A small sound classifier, trained from scratch: batches of 256.
Rows from block 5 of a small sound classifier, named by matrix and row number. Rows with one number belong to one neuron. Each number is 50 + 12 x the weight over its row's rms, rounded and kept within 0 to 99. All counts start at 0.
After each neuron's rows are labels from the 100 clips, of 14848, where the neuron reaches its largest size: "strongest on" is what is common among them. Only what is clearly more common there than usual is listed. The data: short pieces for a synthesised band: melody, chords, bass and drums.
# gate: MLP gate (model.blocks.5.mlp.gate.weight, 672x256), inputs 156-207
# fc1: MLP up (model.blocks.5.mlp.fc1.weight, 672x256), inputs 156-207
# fc2: MLP down (model.blocks.5.mlp.fc2.weight, 256x672, transposed), outputs 156-207

gate.2:58 42 45 50 53 29 48 62 46 26 55 50 46 29 51 40 58 70 24 61 56 60 42 47 75 45 29 36 38 66 54 35 47 40 45 48 69 56 41 49 46 60 26 37 48 65 65 55 26 83 47 67
fc1.2:47 52 37 48 44 44 64 59 63 53 64 40 43 54 54 49 38 51 68 50 52 57 48 54 40 48 58 46 34 41 62 33 36 44 37 47 36 37 48 48 52 70 48 42 41 32 40 50 45 39 53 33
fc2.2:59 51 59 27 40 39 57 59 75 35 37 41 61 58 59 53 62 47 60 62 67 76 48 40 36 56 45 72 72 52 55 36 50 43 53 50 65 53 53 24 51 57 74 48 91 23 69 34 54 51 53 56
strongest on: clarinet-like; oboe-like

gate.219:40 45 48 49 55 50 78 39 58 58 57 65 47 51 44 44 49 49 66 79 43 47 30 41 49 49 57 62 52 67 54 59 60 50 37 40 54 67 31 48 44 73 47 49 60 47 50 57 53 51 46 16
fc1.219:44 47 53 55 51 49 64 39 43 42 50 40 70 39 60 44 61 54 64 40 58 46 44 48 45 42 65 64 50 32 56 30 56 39 47 48 61 23 51 30 51 61 38 65 32 55 55 58 64 57 59 38
fc2.219:43 63 54 42 37 34 53 40 45 51 48 52 34 37 76 47 44 34 49 57 52 66 47 56 61 42 52 45 39 69 64 42 47 79 31 54 64 53 44 39 38 64 50 29 37 53 36 33 50 46 56 60
strongest on: clarinet-like; melody instrument: clarinet-like

gate.569:59 52 59 28 37 53 28 45 69 57 31 61 52 47 49 47 74 60 44 50 58 59 55 45 59 61 56 53 56 36 51 33 55 53 51 69 66 42 70 37 56 32 41 48 58 72 47 33 55 60 56 64
fc1.569:74 55 43 44 40 67 35 47 51 61 31 53 61 43 66 63 62 45 54 58 54 36 67 39 63 41 40 47 56 43 60 34 35 47 66 63 46 50 63 39 50 32 31 59 33 51 48 65 51 39 39 68
fc2.569:30 50 44 35 40 83 53 56 55 53 62 52 62 46 63 53 44 67 60 49 47 56 60 44 53 46 43 54 27 54 51 56 68 49 47 27 53 56 43 63 55 53 42 60 66 55 50 70 57 53 60 45
strongest on: marimba-like; melody instrument: marimba-like

gate.268:59 42 60 58 31 56 49 32 47 32 39 52 59 67 36 48 32 77 51 42 27 49 39 32 58 74 60 58 84 67 51 56 37 47 66 28 51 53 47 49 65 60 42 32 42 46 65 66 48 60 49 57
fc1.268:53 58 42 69 51 51 74 44 44 53 47 63 37 34 57 33 34 53 57 59 56 71 64 43 42 60 45 32 66 53 59 65 47 21 34 41 50 50 61 45 11 32 53 47 55 34 43 42 46 61 34 57
fc2.268:61 50 44 51 56 54 61 39 63 59 47 44 50 43 45 45 47 43 47 45 34 49 61 30 61 86 60 57 49 47 45 51 36 31 33 53 62 51 47 42 48 55 48 67 53 58 48 43 46 38 49 33
strongest on: marimba-like; melody instrument: marimba-like

gate.618:51 53 53 57 52 43 24 49 38 53 49 74 63 32 33 53 64 45 42 43 29 42 67 60 41 50 48 47 44 70 32 53 40 50 48 44 64 46 49 36 55 57 56 50 64 53 44 33 34 50 51 59
fc1.618:47 40 51 48 75 51 53 55 43 56 50 46 74 47 48 25 62 55 33 30 52 66 62 42 67 40 42 52 60 53 53 51 54 28 64 52 52 55 46 60 45 54 76 35 45 31 54 60 53 55 42 41
fc2.618:59 31 46 55 63 59 46 39 25 54 18 55 46 52 46 37 33 48 45 42 63 48 54 51 37 52 57 26 69 52 59 61 43 68 77 60 39 45 46 59 46 56 57 57 49 60 46 59 28 37 61 62
strongest on: marimba-like

gate.648:33 43 50 46 45 46 67 47 47 51 47 39 47 73 58 47 31 55 38 53 65 42 30 52 56 38 49 63 48 44 35 58 45 37 37 44 27 76 38 44 39 71 28 50 64 48 47 55 64 49 44 65
fc1.648:53 67 35 49 60 46 38 49 43 55 80 36 57 49 39 72 59 40 33 48 61 57 51 40 49 32 52 29 52 42 65 57 67 54 75 55 64 47 60 41 45 32 50 40 33 40 52 21 65 32 51 63
fc2.648:56 42 67 59 46 69 50 61 62 51 46 77 28 28 33 18 66 35 49 65 54 33 60 64 48 55 55 57 49 56 39 25 66 30 30 47 51 37 19 53 49 47 55 42 52 47 54 59 42 40 60 58
strongest on: saxophone-like; reverberation; text has "reverberant"; text has "room"

gate.487:66 60 48 60 50 59 70 41 52 45 52 58 70 40 37 57 45 59 64 45 48 47 46 28 43 38 35 48 48 45 46 63 50 64 59 61 43 35 43 40 52 56 56 64 46 69 73 68 43 34 49 48
fc1.487:38 41 32 67 46 48 47 43 69 68 38 42 75 34 59 48 57 50 31 63 47 51 57 49 65 47 41 37 65 58 58 34 72 47 37 31 37 33 30 55 65 53 48 69 50 69 57 50 42 41 34 31
fc2.487:58 40 37 26 39 73 61 52 26 35 66 77 32 67 61 35 33 61 59 40 47 32 46 63 44 44 74 34 39 63 41 57 62 41 63 45 50 44 58 46 49 31 61 23 52 64 45 23 62 65 61 61
strongest on: saxophone-like

gate.279:59 36 57 34 52 46 41 51 75 71 25 56 63 55 52 66 30 49 44 52 65 35 60 57 61 52 21 58 29 58 38 47 42 67 56 41 63 47 48 43 60 41 35 65 50 48 44 42 50 52 57 52
fc1.279:49 59 66 57 45 43 35 58 60 64 68 29 52 59 46 50 32 46 50 42 36 73 64 26 55 52 66 61 44 61 63 69 36 35 40 50 58 47 54 48 42 63 54 31 53 67 47 31 47 45 54 26
fc2.279:45 59 47 55 62 42 37 53 61 58 66 55 52 65 20 54 45 57 38 64 51 37 65 15 39 61 57 75 49 49 41 51 49 51 52 69 76 40 52 56 51 50 29 64 62 49 49 62 34 41 57 51
strongest on: marimba-like; melody instrument: marimba-like

gate.265:51 45 56 53 63 54 70 69 52 65 56 75 36 48 33 59 65 54 57 36 15 51 58 45 43 60 49 52 51 59 33 56 46 56 33 26 40 69 65 48 51 64 48 58 45 61 43 47 46 61 58 51
fc1.265:25 47 63 55 54 57 65 41 51 46 30 36 25 65 57 70 34 55 63 63 54 51 45 55 61 40 35 56 41 52 39 56 53 66 33 64 39 33 67 49 56 40 48 49 49 48 56 69 29 51 62 38
fc2.265:32 39 59 59 52 59 40 54 53 58 34 29 56 51 63 47 41 63 42 54 40 75 62 28 49 63 31 59 78 50 43 57 36 61 56 52 50 73 34 32 34 40 57 37 41 46 65 50 75 42 42 62
strongest on: clarinet-like; melody instrument: clarinet-like

gate.375:47 30 51 47 27 52 69 50 46 51 51 62 49 49 55 41 51 52 29 33 51 62 53 45 62 75 68 70 34 51 45 49 55 62 41 38 55 31 47 45 65 53 32 50 36 49 47 46 49 79 56 54
fc1.375:48 43 83 39 71 66 43 51 41 56 49 62 43 59 26 49 47 33 56 63 34 46 38 55 27 42 60 36 43 45 27 60 36 49 63 29 37 37 54 44 71 53 61 57 69 41 59 53 56 43 36 52
fc2.375:48 57 35 32 57 42 57 18 42 39 50 39 75 75 68 59 52 69 32 60 50 34 49 55 53 54 51 73 66 54 72 56 31 48 53 60 52 32 73 23 38 35 50 55 42 46 68 76 48 61 46 71
strongest on: sine tone

gate.485:71 52 54 56 75 46 58 40 43 68 40 45 50 60 27 53 57 58 44 46 50 41 63 58 33 36 61 64 60 54 43 70 59 68 51 51 48 42 50 43 47 55 46 52 36 58 58 54 33 60 37 47
fc1.485:45 38 45 59 69 51 30 50 47 75 58 41 32 45 36 66 46 59 48 41 54 50 65 63 51 44 65 57 66 44 46 37 54 42 56 41 50 64 51 34 50 39 43 69 44 28 83 39 53 50 62 39
fc2.485:58 57 52 51 31 59 53 60 57 44 40 45 59 36 60 48 63 48 46 46 55 57 51 25 59 44 41 32 27 51 67 59 42 46 39 51 52 65 43 50 63 55 61 36 54 53 40 71 60 62 61 54
strongest on: clarinet-like; melody instrument: clarinet-like

gate.179:52 58 34 70 70 67 43 73 47 33 37 60 34 63 34 48 43 35 37 36 58 46 64 46 62 58 33 57 23 54 44 60 44 58 60 50 46 65 63 58 47 38 55 39 51 40 41 54 38 47 49 35
fc1.179:64 47 60 36 51 15 53 39 46 65 38 40 41 39 63 47 55 64 47 28 71 66 55 48 28 50 56 22 58 49 59 69 73 17 55 64 39 40 47 48 66 38 60 53 71 44 57 28 59 49 34 61
fc2.179:41 43 56 67 71 45 37 41 55 37 32 60 57 67 72 40 59 39 54 61 56 46 49 34 43 40 52 64 69 28 48 43 52 69 32 49 58 55 57 63 45 61 53 32 44 44 67 42 61 53 52 67
strongest on: clarinet-like; melody instrument: clarinet-like

gate.33:30 56 42 56 45 69 44 56 55 60 67 51 67 42 33 47 48 40 57 57 29 27 60 43 50 41 28 64 46 47 58 42 46 54 21 49 51 67 53 49 65 62 59 71 41 44 86 72 43 50 79 49
fc1.33:77 56 75 22 41 40 36 48 50 52 78 56 48 51 53 50 54 64 54 74 53 54 48 50 36 59 87 63 66 58 61 57 51 52 63 52 47 49 38 54 41 67 24 22 36 63 32 56 75 36 33 52
fc2.33:51 70 51 57 59 43 56 54 45 42 29 44 50 67 62 48 36 32 46 54 62 54 55 43 54 42 69 42 42 46 50 76 31 39 67 58 50 53 39 67 61 58 30 54 52 48 54 40 40 44 63 46
strongest on: clarinet-like; melody instrument: clarinet-like

gate.529:34 75 49 52 64 50 67 56 67 20 56 74 61 42 47 32 41 24 55 37 32 59 61 47 34 54 58 37 58 58 60 59 46 50 53 57 48 55 52 42 44 52 34 37 41 39 60 66 57 70 43 60
fc1.529:44 48 54 62 81 64 64 65 49 43 65 63 32 48 61 22 38 41 45 52 34 51 52 70 54 50 65 60 33 63 51 50 28 68 36 51 46 69 67 37 20 35 48 60 49 52 66 44 71 71 47 49
fc2.529:55 38 38 49 35 41 52 43 55 54 48 58 42 18 53 44 63 80 58 45 47 45 52 66 57 53 24 45 42 64 29 67 44 62 70 28 51 44 46 40 41 60 37 42 49 49 55 51 43 55 32 65
strongest on: clarinet-like; melody instrument: clarinet-like; clipping; text has "clipped"

gate.579:20 45 50 61 55 66 35 28 37 42 46 50 92 62 46 30 55 42 57 41 44 60 58 55 53 45 30 60 27 33 63 40 69 66 50 39 39 51 60 30 51 88 63 50 50 64 44 50 52 47 32 44
fc1.579:40 48 60 44 73 48 59 53 50 40 60 56 69 33 62 37 36 46 63 48 58 58 42 70 69 26 55 59 47 39 36 50 63 48 57 58 58 67 66 57 34 58 58 40 46 33 52 39 39 29 54 48
fc2.579:76 46 57 38 55 31 49 46 41 54 64 45 38 61 41 46 36 58 61 50 65 46 60 43 51 50 71 40 68 49 49 62 48 48 27 54 38 44 66 43 60 45 68 52 72 37 52 57 65 47 57 48
strongest on: marimba-like; melody instrument: marimba-like

gate.220:68 38 49 31 27 59 56 39 54 64 42 61 82 59 53 48 58 55 44 14 44 47 56 64 69 46 46 55 48 50 50 63 49 42 28 68 75 31 24 53 61 43 54 64 72 57 67 53 61 46 42 63
fc1.220:46 49 40 37 32 43 58 35 35 37 49 35 57 71 40 50 46 45 31 46 31 60 37 40 67 62 71 62 55 41 55 47 42 44 64 51 57 44 39 56 52 37 57 57 39 37 54 62 50 46 47 46
fc2.220:59 47 56 32 58 42 28 41 57 38 42 49 74 56 51 45 73 60 51 50 55 40 61 62 51 64 50 37 44 46 51 56 53 41 34 43 40 26 55 54 60 54 41 68 56 36 57 39 38 77 55 52
strongest on: marimba-like; melody instrument: marimba-like

gate.297:72 60 63 49 47 55 60 53 58 49 47 70 33 53 54 49 37 29 62 53 46 67 39 38 64 51 25 54 71 58 54 35 47 31 49 49 51 59 80 39 55 51 55 57 81 51 58 57 34 36 36 49
fc1.297:56 61 38 39 58 32 52 65 54 74 47 31 52 37 59 56 49 55 34 46 68 41 43 55 53 46 47 63 67 37 55 64 46 75 56 62 42 44 46 68 44 35 55 62 38 59 59 38 53 56 54 46
fc2.297:33 37 54 30 50 41 42 59 27 61 43 60 48 40 54 39 64 60 50 39 60 46 61 56 40 57 71 39 49 42 40 64 43 64 60 67 45 42 52 49 45 59 25 48 38 58 48 28 74 60 55 45
strongest on: sine tone

gate.85:47 51 54 53 62 29 69 62 70 47 43 49 34 60 57 75 73 46 38 48 50 40 77 57 68 42 53 75 44 52 27 57 73 73 34 59 46 42 72 40 53 28 61 38 55 35 69 53 68 44 55 64
fc1.85:71 40 58 38 36 56 31 41 52 59 38 53 66 42 39 40 31 53 47 42 55 38 44 42 35 36 44 37 57 39 63 60 53 51 43 50 42 54 64 65 37 57 35 54 44 39 71 64 54 41 46 42
fc2.85:48 63 33 64 39 38 48 47 60 47 50 61 27 55 58 50 38 34 32 48 35 49 41 50 34 50 34 56 61 49 56 60 64 42 56 70 65 63 44 30 59 56 39 42 61 58 37 73 58 60 60 64
strongest on: marimba-like; melody instrument: marimba-like